A small audio embedding model, trained from scratch: normuon at rate 0.018.
Rows from block 5 of a small audio embedding model, named by matrix and row number. Rows with one number belong to one channel. Each number is 200 + 30 x the weight over its row's rms, rounded and kept within 0 to 999. All counts start at 0.
Before each channel's rows are labels from the 100 clips, of 14976, where the channel reaches its largest size: "responds to" is what is common among them. Only what is clearly more common there than usual is listed. The data: short made-up English sentences, spoken by a formant synthesiser in many voices.
# filt: filter width-3 conv (model.blocks.5.filt.weight, 384x384x3, standardized in use, each kernel summed), inputs 256-383
# gate: gate width-3 conv (model.blocks.5.gate.weight, 384x384x3, standardized in use, each kernel summed), inputs 256-383
# out: residual pointwise conv (model.blocks.5.out.weight, 384x384x1, standardized in use, transposed), outputs 256-383

responds to: sentence kind: statement; /h/; "he"; reverberation
filt.271,201,176,182,164,232,206,219,179,181,239,192,206,201,229,208,234,235,226,218,260,222,215,241,174,155,255,204,179,194,217,183,162,153,205,204,244,139,195,226,169,172,190,172,201,206,186,163,265,206,158,218,204,159,219,210,174,159,170,240,189,206,233,193,201,211,197,201,183,217,213,154,180,225,223,208,200,186,170,208,165,167,183,175,193,190,228,173,239,193,199,192,206,193,257,217,216,218,173,207,178,178,228,207,227,220,221,224,205,227,211,234,251,201,228,138,147,173,137,218,186,196,164,230,122,165,146,170,238
gate.271,201,167,183,170,160,196,238,231,197,249,213,138,179,179,191,171,203,175,230,183,231,170,186,146,260,186,202,203,213,170,209,188,200,188,220,189,264,220,197,212,194,266,175,244,226,198,178,152,250,181,215,279,148,252,238,201,204,210,146,191,194,250,156,262,205,174,216,187,179,202,189,196,193,242,189,227,180,225,196,252,201,249,225,182,220,246,214,145,167,233,175,163,221,159,218,183,154,154,183,174,182,211,222,215,216,150,200,206,203,195,223,177,165,214,244,221,177,197,167,232,172,125,159,240,217,195,202,155
out.271,221,172,203,200,272,204,207,206,184,146,182,98,155,134,198,220,194,192,205,236,252,252,158,235,188,173,169,185,167,186,238,227,208,223,208,184,171,201,192,275,207,223,219,233,195,186,194,178,228,209,175,188,245,220,177,209,252,230,150,226,224,156,229,210,248,239,185,202,178,232,238,185,213,213,195,166,199,217,213,200,176,224,183,171,149,180,154,195,168,194,160,197,163,206,190,180,164,190,177,200,211,192,205,198,178,217,185,205,210,115,208,222,180,214,185,212,176,258,209,204,230,207,192,187,249,242,242,220

responds to: "where"; sentence kind: request
filt.175,200,200,211,200,200,265,153,188,185,195,148,197,204,180,227,172,177,210,180,148,169,159,184,228,199,230,208,220,227,242,208,163,201,186,133,192,194,190,197,179,227,183,207,133,176,247,220,184,175,205,192,208,200,147,199,156,157,226,176,196,181,210,212,224,247,201,159,204,193,250,197,176,196,163,156,153,263,199,200,206,207,163,183,192,191,182,234,207,200,170,175,181,159,168,260,163,189,210,210,219,184,205,200,168,189,230,172,265,231,204,190,214,136,247,190,177,219,185,202,233,175,272,212,181,214,176,194,155
gate.175,223,214,154,207,247,217,155,152,207,194,184,174,260,179,181,196,170,196,223,160,167,134,244,199,245,197,166,214,213,180,217,273,204,177,166,178,202,155,178,207,214,224,200,221,224,148,193,243,188,201,140,216,240,259,189,214,154,244,168,221,172,180,185,223,148,216,135,146,209,240,209,213,202,182,216,215,212,183,155,156,183,186,201,186,207,141,229,158,203,214,235,199,138,194,241,213,221,202,150,188,175,172,257,190,163,172,218,196,208,188,155,162,219,229,204,209,185,188,202,205,191,158,198,154,161,225,246,185
out.175,154,240,220,177,201,209,170,222,209,245,147,242,216,166,229,193,215,211,236,165,198,220,173,186,199,208,242,215,179,220,228,191,176,169,184,212,193,202,306,224,194,203,182,189,193,196,212,208,216,171,218,154,171,171,194,181,178,221,133,136,219,193,217,225,216,161,167,194,170,218,147,194,180,244,177,231,182,180,182,177,168,215,130,210,187,262,173,238,172,180,201,212,216,239,227,174,103,149,195,216,200,222,199,196,146,203,188,256,242,199,173,186,168,196,207,142,204,157,190,226,187,220,207,233,174,223,121,192

responds to: "where"; "he"; "she"
filt.3,199,169,195,184,238,236,162,202,221,227,268,205,174,171,211,278,178,228,166,157,145,162,227,225,220,257,163,214,146,183,221,184,178,202,256,196,182,159,202,244,174,181,221,169,192,174,212,249,191,214,269,171,222,174,215,197,168,191,194,169,190,212,216,212,242,204,189,157,152,187,214,225,182,135,251,196,248,191,225,169,224,243,216,196,231,180,183,171,162,201,180,236,190,216,206,171,239,188,187,210,121,232,260,212,174,210,236,261,219,201,188,248,175,273,168,242,265,215,184,164,160,239,159,192,205,257,178,217
gate.3,175,221,172,152,184,184,233,244,161,207,194,195,232,208,204,221,225,235,189,179,229,244,241,220,192,169,245,205,163,193,241,178,188,238,176,219,185,214,228,208,235,237,216,201,264,210,205,227,161,224,133,197,165,242,241,233,168,237,222,223,219,163,191,201,156,241,160,249,205,199,261,254,155,155,208,203,149,214,221,213,145,188,241,189,177,181,201,186,230,258,163,178,256,159,226,219,188,175,203,186,208,187,181,187,221,222,172,212,171,162,181,200,240,225,215,249,186,179,168,214,174,173,257,207,228,195,259,222
out.3,187,212,164,154,216,224,211,175,197,205,177,195,239,268,202,203,158,240,160,208,176,177,185,198,195,211,167,218,211,241,224,180,239,187,154,163,182,225,223,202,208,199,212,204,215,214,181,127,203,225,158,205,240,194,141,221,223,209,233,227,213,191,185,204,205,198,151,194,90,223,240,178,183,214,173,167,174,221,170,232,269,225,201,163,175,208,157,178,150,170,245,223,226,178,172,222,147,116,230,209,222,205,237,182,213,204,175,285,191,239,155,212,193,228,189,186,199,222,158,202,222,135,171,241,166,115,184,214

responds to: /ð/; "this"
filt.268,227,199,200,179,204,195,166,226,198,172,216,180,163,156,194,198,216,202,250,186,214,189,214,178,171,166,230,214,220,196,210,157,192,203,219,231,202,186,220,200,175,225,182,200,147,169,168,165,170,219,216,212,222,243,231,201,254,186,243,169,219,203,172,210,241,210,200,214,235,170,235,140,141,233,188,234,208,201,146,183,170,207,219,238,196,201,231,202,234,219,170,233,181,177,192,195,168,211,167,211,176,136,221,198,244,160,171,229,210,215,219,230,208,205,181,223,305,175,266,161,225,205,194,192,169,176,225,176
gate.268,208,188,140,180,163,209,168,221,203,213,227,220,246,218,198,200,201,175,177,168,205,171,238,197,227,279,181,187,171,196,203,218,193,197,213,210,222,232,185,220,180,209,224,197,205,163,173,196,158,198,161,193,247,135,189,216,221,278,180,180,190,221,161,146,242,220,256,229,257,152,176,165,232,162,186,256,201,216,213,196,245,140,228,163,251,209,246,233,171,227,226,185,195,119,190,205,186,215,145,194,170,228,212,194,235,199,258,131,234,170,201,189,229,189,204,180,203,279,195,214,167,155,208,198,164,218,201,170
out.268,229,239,238,201,219,199,264,238,211,201,234,240,241,177,191,187,206,170,198,175,252,210,207,217,217,177,243,195,235,202,160,242,241,190,213,206,188,177,265,257,223,167,229,180,198,216,198,252,225,242,201,223,189,207,263,160,157,269,230,215,211,167,191,146,193,137,204,209,231,179,106,195,211,176,190,242,266,195,196,191,157,195,254,221,151,140,185,164,161,205,190,185,181,235,258,146,201,196,235,217,173,185,165,213,184,255,204,172,125,221,176,240,208,223,159,221,260,202,221,178,201,220,164,215,237,209,213,243

responds to: sentence kind: statement; /i/; "he"; "she"
filt.92,212,163,219,199,210,185,200,160,221,213,158,218,171,204,181,176,168,217,237,227,207,237,169,260,215,167,159,217,133,247,238,209,207,192,199,233,182,145,254,218,197,238,164,230,187,182,164,193,199,216,217,189,192,188,187,226,214,151,185,192,159,179,199,167,145,174,174,212,191,160,207,209,195,207,164,211,155,180,232,228,171,184,196,177,168,189,255,209,204,182,185,187,163,221,219,235,164,210,205,222,248,208,231,144,212,166,193,256,251,217,229,227,237,117,224,207,222,156,195,189,220,217,190,194,182,201,174,167
gate.92,197,224,202,164,224,176,199,220,217,147,154,179,204,231,183,232,220,199,156,243,224,190,206,178,170,130,217,241,185,150,174,188,236,205,215,184,181,152,184,187,199,173,228,242,217,177,154,175,196,211,191,269,243,211,204,225,232,238,192,210,199,212,216,205,202,156,226,223,177,215,212,197,204,270,233,187,228,185,172,210,247,155,195,203,214,193,262,206,223,214,166,203,244,150,161,227,189,186,143,158,223,183,190,139,189,199,221,175,172,249,211,211,232,225,173,245,152,181,195,181,163,140,179,215,224,212,168,170
out.92,223,170,211,199,205,235,198,185,175,168,191,256,146,173,212,213,232,198,164,223,233,207,244,240,203,161,219,156,177,162,188,202,228,284,246,177,198,244,186,234,209,210,209,216,232,252,229,202,182,211,203,201,206,195,191,188,203,205,207,190,215,238,229,176,212,186,217,192,234,232,103,190,230,210,173,200,181,193,217,223,184,240,261,248,233,239,187,254,169,237,185,285,207,185,177,207,228,151,189,183,199,193,195,197,172,164,213,169,214,165,244,279,177,168,213,217,212,184,204,194,179,194,166,237,74,175,155,202

responds to: sentence kind: question; "who"; "where"
filt.5,258,215,173,189,186,123,175,217,219,180,209,219,205,87,211,204,179,182,258,247,205,231,214,236,175,185,239,198,186,202,184,204,198,202,210,237,174,172,168,176,207,156,182,178,227,184,209,174,193,197,160,182,158,231,189,241,188,214,161,253,232,233,194,230,235,217,227,151,116,189,182,213,210,201,194,174,191,157,244,164,220,175,189,192,149,178,213,211,211,168,239,176,200,185,148,213,198,169,189,196,153,164,195,204,186,189,202,202,241,188,217,189,172,223,165,237,230,156,208,176,178,209,200,170,150,191,218,165
gate.5,180,240,203,184,246,186,134,102,199,191,199,200,201,204,163,180,169,208,231,186,173,180,210,173,213,177,200,279,206,210,191,186,232,187,237,179,245,163,144,195,186,184,205,239,199,195,213,154,265,201,174,221,182,189,252,240,208,238,198,259,143,200,143,216,164,201,222,153,166,168,243,176,229,180,172,221,176,202,188,175,153,235,185,187,249,180,187,195,198,187,223,192,273,213,186,203,188,86,246,200,173,211,227,201,209,154,205,249,136,168,270,240,186,204,206,218,207,214,254,178,219,219,206,196,179,234,184,209
out.5,229,208,237,176,155,171,172,238,179,221,174,162,248,203,223,153,177,173,214,216,185,181,167,186,199,165,226,171,187,218,232,190,197,222,190,187,174,252,202,158,224,191,212,167,193,201,238,216,154,207,234,153,208,204,240,192,227,161,204,235,240,194,196,208,189,203,212,220,259,186,194,232,241,179,182,218,149,180,227,190,167,200,203,183,196,160,215,160,213,178,216,252,200,184,187,137,211,188,211,161,170,209,166,167,214,162,256,177,205,223,142,229,199,142,230,157,204,212,236,172,190,209,174,177,271,234,193,217

responds to: sentence kind: statement; "he"
filt.146,191,217,244,230,190,197,204,209,150,166,203,228,273,151,240,225,171,212,220,154,196,219,201,225,216,118,175,175,264,157,182,181,208,193,213,164,240,199,231,206,177,218,221,164,259,156,215,195,204,175,170,249,149,226,174,177,172,200,245,178,192,161,191,235,156,187,213,240,171,172,198,197,172,217,223,165,220,176,219,203,184,176,239,219,224,246,230,184,241,186,203,123,243,227,225,205,199,199,209,245,206,194,213,191,247,159,230,229,150,211,214,179,209,214,194,279,176,224,152,213,243,179,251,223,206,152,267,211
gate.146,207,183,229,244,270,183,210,218,211,192,235,203,249,183,174,183,184,245,204,187,237,209,222,193,176,209,248,185,220,227,159,248,193,209,190,191,205,182,207,190,207,197,201,194,193,198,154,220,140,226,195,192,181,224,216,159,162,185,204,187,160,177,184,186,140,163,176,232,172,175,164,187,218,205,207,215,302,174,199,142,192,213,206,158,168,175,183,187,225,182,167,216,153,191,183,194,221,171,240,191,228,205,235,244,172,195,242,263,199,174,218,152,193,224,198,234,167,151,204,156,204,189,207,175,197,261,138,265
out.146,202,193,193,232,249,220,194,208,205,170,209,233,118,275,158,215,184,214,206,179,201,192,244,239,225,165,209,225,211,222,206,202,204,169,150,222,168,183,232,164,204,212,161,189,214,213,171,243,190,198,225,188,219,230,219,205,257,220,177,127,161,197,200,194,140,230,196,144,214,247,222,184,226,169,172,168,207,199,182,212,200,216,214,234,204,255,235,215,190,221,241,197,229,190,200,160,185,202,201,169,194,183,169,171,198,215,193,176,206,232,241,184,187,184,208,247,186,206,193,178,223,251,234,210,181,240,196,232

responds to: sentence kind: request
filt.250,191,185,178,191,138,225,186,225,226,149,223,151,224,251,200,187,183,282,208,184,200,212,170,222,214,171,184,221,212,220,175,232,180,231,209,143,183,160,134,172,223,219,244,178,202,167,201,225,218,189,162,217,219,200,176,193,191,207,202,187,255,243,167,199,147,146,239,110,242,181,224,186,226,221,222,178,207,217,190,150,208,177,179,165,212,190,219,177,172,195,218,251,199,241,257,164,236,180,192,206,205,193,206,231,143,205,190,211,156,250,221,216,200,232,189,189,210,230,220,225,197,222,152,218,222,235,261,232
gate.250,201,229,246,234,187,194,195,156,159,235,158,175,225,195,215,187,213,284,135,175,150,134,215,167,197,192,185,160,244,165,261,170,198,172,139,181,196,169,163,225,169,274,226,221,196,157,161,217,208,151,182,159,200,205,233,243,176,161,227,180,176,164,204,194,189,209,177,192,182,164,244,205,235,173,213,218,186,200,214,140,211,214,204,167,193,168,202,111,207,219,222,232,194,163,183,217,191,166,191,220,207,175,191,223,224,185,213,194,253,210,197,214,205,230,217,193,161,248,188,209,268,225,148,225,173,215,205,178
out.250,169,218,212,175,187,244,194,157,191,163,213,215,188,137,206,202,203,204,201,222,211,232,194,179,186,219,253,205,237,178,214,180,211,226,177,185,206,185,174,186,177,214,169,234,181,185,183,199,199,252,184,263,186,203,189,167,249,218,203,145,198,227,178,255,151,206,239,256,231,209,136,223,194,226,172,176,249,268,204,182,160,192,175,231,203,182,167,244,240,231,177,220,181,179,191,145,192,238,222,170,189,222,221,225,227,184,227,219,173,188,184,202,218,190,158,176,211,190,179,237,211,165,203,190,239,256,150,131

responds to: sentence kind: statement; "a"
filt.286,177,190,232,145,170,219,160,212,206,279,212,201,159,251,195,245,234,215,212,214,185,214,231,213,147,252,162,218,263,230,169,203,164,177,240,194,199,215,138,167,226,198,217,148,190,162,216,182,168,162,207,206,192,169,200,221,225,170,140,209,237,180,161,182,210,203,239,202,211,205,266,191,191,188,229,173,170,180,219,163,194,171,193,149,263,199,170,208,199,215,184,138,196,172,261,265,167,184,247,225,204,204,234,186,225,178,217,220,233,231,214,201,228,199,177,207,209,195,215,140,184,187,246,196,163,184,189,189
gate.286,219,245,215,203,161,221,228,185,159,210,230,231,156,219,148,176,217,217,198,208,198,193,211,217,191,224,190,206,207,206,220,208,226,220,212,234,173,161,131,152,181,230,241,176,191,209,265,231,168,212,229,191,213,220,234,163,154,169,195,229,199,212,203,197,248,152,202,230,163,208,159,216,209,249,209,237,162,177,193,183,195,162,177,181,205,200,143,167,200,223,192,245,148,248,230,192,180,196,189,207,141,157,136,186,171,190,211,193,168,135,199,127,173,254,242,232,186,185,203,155,244,174,226,164,209,223,221,146
out.286,208,188,145,172,171,201,197,220,210,212,207,207,245,167,199,208,233,196,231,180,208,216,185,200,184,138,158,173,162,238,203,210,208,179,179,149,161,232,219,150,175,221,150,178,195,166,217,172,180,192,154,222,212,200,208,216,175,194,221,246,171,221,177,232,201,217,212,188,227,258,149,199,184,234,190,213,216,187,187,231,167,209,232,182,218,193,202,252,162,183,241,167,219,205,169,155,181,176,203,205,203,222,218,178,199,191,187,261,179,194,153,155,162,201,176,179,203,216,217,202,199,207,159,219,224,137,226,237

responds to: /ð/; "this"
filt.27,219,272,221,243,189,176,204,213,228,209,144,217,170,204,179,234,213,252,176,216,230,215,213,228,184,257,162,218,241,181,202,204,211,163,249,121,191,174,203,195,203,216,174,210,197,225,212,210,156,173,215,207,213,201,213,125,188,167,204,158,254,162,165,204,204,193,181,188,195,203,196,218,224,214,148,235,189,197,124,156,143,184,202,189,254,164,186,187,202,234,195,194,195,200,191,206,198,171,192,247,186,168,241,188,202,182,211,217,241,94,242,219,200,227,192,195,171,236,186,173,192,173,207,213,245,148,231,159
gate.27,170,222,196,183,223,214,161,226,229,175,190,195,214,184,183,227,227,231,173,197,147,195,195,210,179,109,186,138,226,235,213,193,248,224,187,235,205,199,170,181,162,283,229,264,182,136,202,186,207,176,212,219,157,226,169,253,201,202,160,242,159,179,225,206,229,168,209,184,166,185,221,174,256,149,239,137,220,174,209,186,223,233,213,165,232,239,233,241,198,195,231,186,182,154,190,242,206,211,199,182,202,176,180,219,197,210,187,204,169,231,197,260,236,197,179,189,126,230,174,212,183,215,136,211,150,246,204,198
out.27,189,191,179,224,159,225,196,137,223,194,205,163,240,233,164,145,189,217,213,217,272,243,280,168,198,158,199,199,185,220,253,231,193,173,168,181,181,153,186,169,190,190,186,159,167,191,160,222,196,222,177,214,184,244,201,164,190,201,173,182,209,217,240,181,202,199,206,164,232,175,252,214,232,220,158,212,215,194,217,172,220,216,218,176,181,198,161,185,230,201,209,219,188,147,204,268,200,205,186,230,209,189,189,249,248,165,218,199,231,222,209,219,189,197,177,159,231,238,173,163,164,253,187,173,221,245,186,209

responds to: sentence kind: question
filt.29,145,198,169,213,231,224,189,191,166,178,177,235,240,140,217,196,164,189,172,223,199,233,193,213,213,153,197,176,277,190,265,215,241,228,183,204,179,223,269,209,184,169,186,230,276,135,204,177,161,176,220,192,236,222,200,229,198,204,194,194,246,203,228,162,240,227,260,197,210,193,195,176,176,265,221,209,277,200,194,177,228,193,267,214,225,147,211,189,170,187,165,213,223,185,156,219,179,242,174,203,192,198,252,208,187,185,195,180,209,242,212,194,156,199,239,176,233,224,171,247,191,236,248,171,267,212,193,204
gate.29,144,180,152,138,201,254,221,216,233,160,234,276,221,249,154,205,183,195,205,207,146,207,209,181,246,190,205,151,222,182,182,240,209,259,233,235,262,208,252,145,237,219,208,259,190,211,218,183,146,198,141,205,250,195,212,189,202,216,181,216,146,221,185,164,198,210,202,213,194,181,206,173,204,180,214,236,205,179,205,183,135,145,186,222,240,161,204,270,149,219,199,199,175,170,137,231,205,228,229,177,201,206,211,180,188,208,190,221,135,171,188,197,200,179,273,181,196,155,206,174,181,230,221,180,212,194,204,206
out.29,193,191,204,231,213,248,193,215,209,197,182,223,200,265,191,198,238,229,191,201,136,183,241,209,200,192,184,219,269,217,267,241,206,180,186,162,282,193,192,164,178,249,245,228,232,242,138,195,211,191,146,164,166,184,194,195,237,227,188,157,225,236,195,216,218,241,184,209,166,184,168,171,229,181,171,205,241,181,172,139,158,220,195,197,242,150,188,174,245,220,216,205,224,156,201,161,274,246,255,192,181,191,241,264,121,258,208,145,216,236,153,205,214,165,192,173,205,245,172,209,184,243,195,213,184,199,231,193

responds to: sentence kind: request; /p/; "please"; "me"
filt.99,209,201,158,168,218,177,239,180,212,247,213,222,223,222,178,187,196,208,179,239,216,169,213,205,214,196,203,238,243,194,221,227,240,185,243,221,194,224,273,166,251,158,231,156,173,179,138,144,197,195,181,184,198,192,270,214,162,182,203,190,183,234,160,182,175,213,196,174,194,206,162,209,160,206,184,180,153,215,174,187,204,204,211,253,190,190,138,201,191,213,211,204,216,184,162,221,209,249,294,192,205,292,186,156,227,232,207,204,195,175,197,189,179,163,171,197,161,178,164,230,183,209,187,107,150,183,193,183
gate.99,193,200,174,190,166,246,209,146,255,210,195,218,188,208,198,183,171,213,175,202,220,163,275,208,215,203,155,232,169,136,214,174,216,247,203,188,217,173,178,193,245,222,251,168,236,200,251,191,147,177,180,183,247,205,226,226,174,221,260,172,197,174,172,267,198,239,184,154,172,224,215,191,191,190,235,206,207,224,207,237,210,204,219,207,175,216,180,229,209,216,170,264,235,212,197,187,174,133,242,132,172,155,234,218,194,195,210,161,212,185,190,147,178,166,160,198,208,189,219,211,201,167,180,247,230,229,238,202
out.99,221,201,194,184,155,163,189,180,203,107,206,212,210,157,200,257,218,246,180,201,174,157,146,206,218,202,177,159,185,250,169,183,208,193,171,161,198,219,157,193,220,179,197,191,190,196,215,207,207,225,186,201,173,216,203,231,106,198,144,200,194,233,140,191,136,255,228,184,250,171,179,202,182,218,232,143,212,167,195,270,267,224,205,186,203,204,244,205,190,187,158,238,201,227,226,210,222,191,189,215,213,213,206,201,229,207,195,207,238,174,195,231,168,170,251,162,255,197,175,221,201,188,231,182,239,193,189,258

responds to: sentence kind: question; /h/; /u/; "who"
filt.38,209,182,210,226,185,207,185,175,226,228,155,190,210,211,157,166,190,198,199,224,166,221,164,193,207,187,235,205,205,206,171,168,157,220,179,226,230,191,192,259,210,218,156,203,212,211,200,192,188,195,196,179,222,186,232,182,156,211,223,140,159,183,146,216,219,187,241,207,160,226,214,182,209,250,225,210,177,219,247,308,223,230,205,180,181,195,253,246,228,200,218,200,238,162,185,195,227,227,214,195,177,181,171,262,181,222,181,179,217,232,160,203,174,239,225,175,207,236,149,191,138,239,181,166,224,160,224,155
gate.38,215,122,231,157,240,212,248,220,215,241,180,198,201,196,140,176,150,200,162,215,255,175,223,182,216,167,270,201,221,172,265,170,264,187,170,230,187,235,233,250,173,209,291,215,203,176,186,189,219,216,176,195,204,218,165,223,204,147,136,164,210,206,196,191,166,215,210,209,213,207,172,186,173,223,188,214,219,224,195,173,179,158,185,202,248,207,180,144,288,182,139,273,193,209,219,195,190,191,197,183,145,244,199,172,146,142,212,259,194,199,204,219,227,230,209,273,258,180,208,233,213,211,172,211,206,199,195,246
out.38,185,240,202,206,168,170,224,239,168,201,225,166,183,213,174,123,181,190,228,232,219,219,250,184,170,199,211,219,249,194,169,158,220,191,170,190,194,196,171,217,209,177,232,213,201,204,209,197,212,185,190,193,225,175,218,218,198,234,237,168,231,186,180,223,219,227,141,185,196,217,202,187,183,164,178,190,185,235,247,211,233,200,209,248,175,217,253,191,154,167,214,216,193,208,193,269,195,269,219,181,217,157,188,164,170,250,195,158,207,193,196,181,184,183,225,236,170,197,148,199,226,177,205,189,136,177,228,190

responds to: sentence kind: question; "who"; "where"
filt.282,202,193,199,163,221,213,205,205,219,164,156,224,193,172,210,223,204,159,225,241,150,216,178,219,242,204,211,229,246,141,197,214,155,183,208,280,235,246,194,239,241,204,186,185,216,217,187,195,216,237,207,224,190,184,220,213,197,165,153,241,198,172,195,221,201,197,178,242,203,247,170,202,188,200,200,201,196,180,214,198,211,245,149,246,199,257,221,192,241,251,242,229,203,242,169,255,221,205,193,235,128,242,190,213,207,240,183,200,228,212,234,209,178,212,219,200,225,180,307,181,262,222,169,260,204,195,196,198
gate.282,201,153,173,194,218,227,182,190,236,260,190,230,252,233,161,238,188,205,196,175,213,220,257,209,179,243,188,205,194,213,235,240,173,227,223,218,209,183,195,219,174,207,171,226,213,199,211,232,203,183,190,162,190,216,176,222,174,191,182,210,245,195,166,202,212,189,218,236,219,167,184,183,247,193,152,247,121,198,188,160,211,245,245,220,168,155,219,217,178,192,192,179,228,201,232,155,185,156,230,156,146,221,200,193,196,200,221,214,277,196,227,200,190,186,207,267,185,135,224,185,186,208,196,268,168,265,150,206
out.282,184,210,213,228,212,130,219,223,154,156,189,157,207,249,204,213,200,172,222,162,116,210,226,188,193,202,269,238,191,197,164,174,202,207,173,193,216,221,214,200,193,248,241,191,166,206,183,204,225,175,227,223,179,213,196,213,271,172,189,249,195,133,237,211,135,160,209,176,193,223,219,161,210,244,264,178,201,200,215,233,253,225,199,227,211,212,230,145,201,235,184,228,272,182,225,245,193,161,165,177,220,235,176,182,195,214,134,251,170,205,153,280,213,196,220,215,209,198,192,191,191,175,182,176,245,246,212,229

responds to: sentence kind: request; "please"
filt.355,211,215,166,218,192,184,150,242,187,226,140,228,231,220,214,170,181,162,217,194,183,205,223,209,168,128,200,188,240,243,212,167,178,135,174,201,209,205,202,209,173,163,257,224,163,212,186,216,212,194,193,236,191,224,218,198,196,193,183,159,215,271,257,239,198,231,211,197,220,248,180,196,176,178,232,185,239,225,213,211,215,170,207,196,175,255,146,249,204,170,208,201,134,222,159,249,240,246,240,197,185,250,221,214,222,214,219,226,152,172,209,228,180,201,227,150,199,238,209,227,210,168,170,162,204,183,178,193
gate.355,237,210,245,172,203,195,194,202,273,164,201,231,183,168,221,216,182,163,251,239,132,168,205,169,241,140,222,186,238,248,200,208,194,209,236,201,184,124,154,183,198,199,162,159,194,237,267,204,149,199,182,219,245,152,186,221,187,206,165,235,183,244,214,220,215,190,137,212,223,219,272,121,239,216,197,194,175,222,191,187,195,146,231,172,212,241,202,200,187,159,170,243,216,146,162,204,218,226,167,204,179,182,210,217,223,214,184,209,266,183,200,218,113,222,175,178,198,210,176,234,180,230,168,167,130,163,211,146
out.355,225,209,153,164,205,166,220,165,209,187,223,212,173,187,194,229,163,227,221,167,217,245,228,221,238,230,242,182,184,182,210,166,191,198,190,166,213,200,195,178,232,217,225,230,215,272,202,229,204,222,217,195,204,233,172,219,192,197,214,185,210,161,177,208,212,213,238,204,182,171,200,188,209,168,232,185,231,180,147,210,208,216,224,207,208,187,206,276,196,210,167,180,172,221,200,164,217,216,200,199,237,184,172,219,175,230,220,178,201,216,142,127,147,189,208,183,183,206,188,169,227,210,225,178,175,208,166,262

responds to: sentence kind: question; /u/; "who"; "where"
filt.109,231,139,188,213,213,229,242,255,211,216,271,200,196,219,200,163,240,188,129,232,192,232,179,206,178,165,140,231,183,229,160,166,209,208,168,228,162,298,215,254,202,233,228,215,187,199,201,195,219,219,149,175,204,202,176,153,166,160,151,234,212,164,207,156,222,173,186,181,198,184,157,162,187,251,196,192,197,206,223,279,226,239,161,198,202,247,195,173,217,144,166,197,209,259,214,180,210,185,167,177,183,224,187,150,201,214,209,158,238,236,145,216,122,155,183,199,220,251,221,256,188,192,145,244,260,183,186,211
gate.109,195,156,153,182,216,177,200,189,207,199,196,228,213,230,177,255,195,182,201,197,177,193,258,215,210,209,222,181,203,223,221,223,237,206,219,212,188,192,163,184,203,209,218,210,231,217,182,217,187,176,215,180,216,152,190,268,183,249,182,209,202,204,220,206,194,182,213,211,201,286,226,223,193,149,202,180,170,164,243,132,191,229,211,155,219,207,182,168,228,223,186,269,220,182,208,202,205,226,200,193,191,204,196,209,185,196,201,178,209,218,187,153,278,184,184,158,128,218,149,269,213,177,176,190,188,233,227,200
out.109,200,195,180,166,201,242,180,173,203,213,177,172,283,155,182,232,175,216,154,216,102,168,201,246,174,176,196,178,228,218,241,201,221,147,113,189,231,190,230,188,187,203,208,171,208,149,218,208,169,253,206,205,225,164,190,192,198,223,205,242,218,258,184,179,190,191,181,207,205,173,196,186,217,172,275,209,186,191,158,261,225,187,197,203,163,242,195,199,162,246,178,164,233,212,234,256,143,186,176,207,209,204,229,163,234,224,179,194,179,215,215,213,180,252,254,205,192,186,210,208,214,199,151,228,244,295,188,223

responds to: /i/; "he"; number of words: 3; "please"
filt.378,142,229,190,216,199,185,186,128,177,200,145,237,186,217,148,201,218,192,178,185,198,246,247,200,191,239,164,139,214,179,187,197,188,201,196,220,199,179,214,183,234,201,203,198,210,231,210,193,200,187,203,250,142,211,230,221,208,173,169,226,178,196,171,235,223,240,181,183,205,167,172,212,211,182,202,258,174,175,231,180,201,186,191,165,237,204,175,193,160,210,216,239,221,249,234,129,203,219,163,117,256,193,214,158,101,186,182,258,207,176,185,199,152,255,143,202,247,172,235,124,226,193,200,252,152,209,193,213
gate.378,216,170,212,145,118,209,188,174,156,226,264,208,167,223,198,170,232,231,221,164,110,140,212,214,235,191,192,112,183,226,211,178,223,184,189,218,177,194,159,225,210,263,201,158,236,157,266,203,229,187,181,195,165,194,207,224,195,212,213,208,207,245,239,294,168,161,197,170,168,265,207,219,196,186,200,187,219,258,222,208,200,171,161,165,225,187,197,174,207,211,200,207,246,241,190,189,161,188,138,213,153,200,192,196,184,228,193,240,221,221,185,184,178,181,149,213,177,182,186,191,204,257,207,222,219,199,144,179
out.378,212,200,143,165,164,210,167,197,236,228,217,218,184,162,193,185,221,229,174,202,215,200,160,166,214,175,185,220,191,172,165,202,237,213,177,190,155,215,266,246,222,226,187,227,250,177,253,157,214,195,160,202,217,169,219,215,184,206,194,176,197,235,200,209,220,272,167,207,195,234,240,209,178,162,231,189,184,204,218,208,166,160,218,187,230,179,240,223,131,216,152,177,156,243,153,178,234,213,182,247,215,216,242,247,223,202,218,150,229,169,154,163,200,152,258,238,180,197,170,179,224,214,217,213,194,254,191,159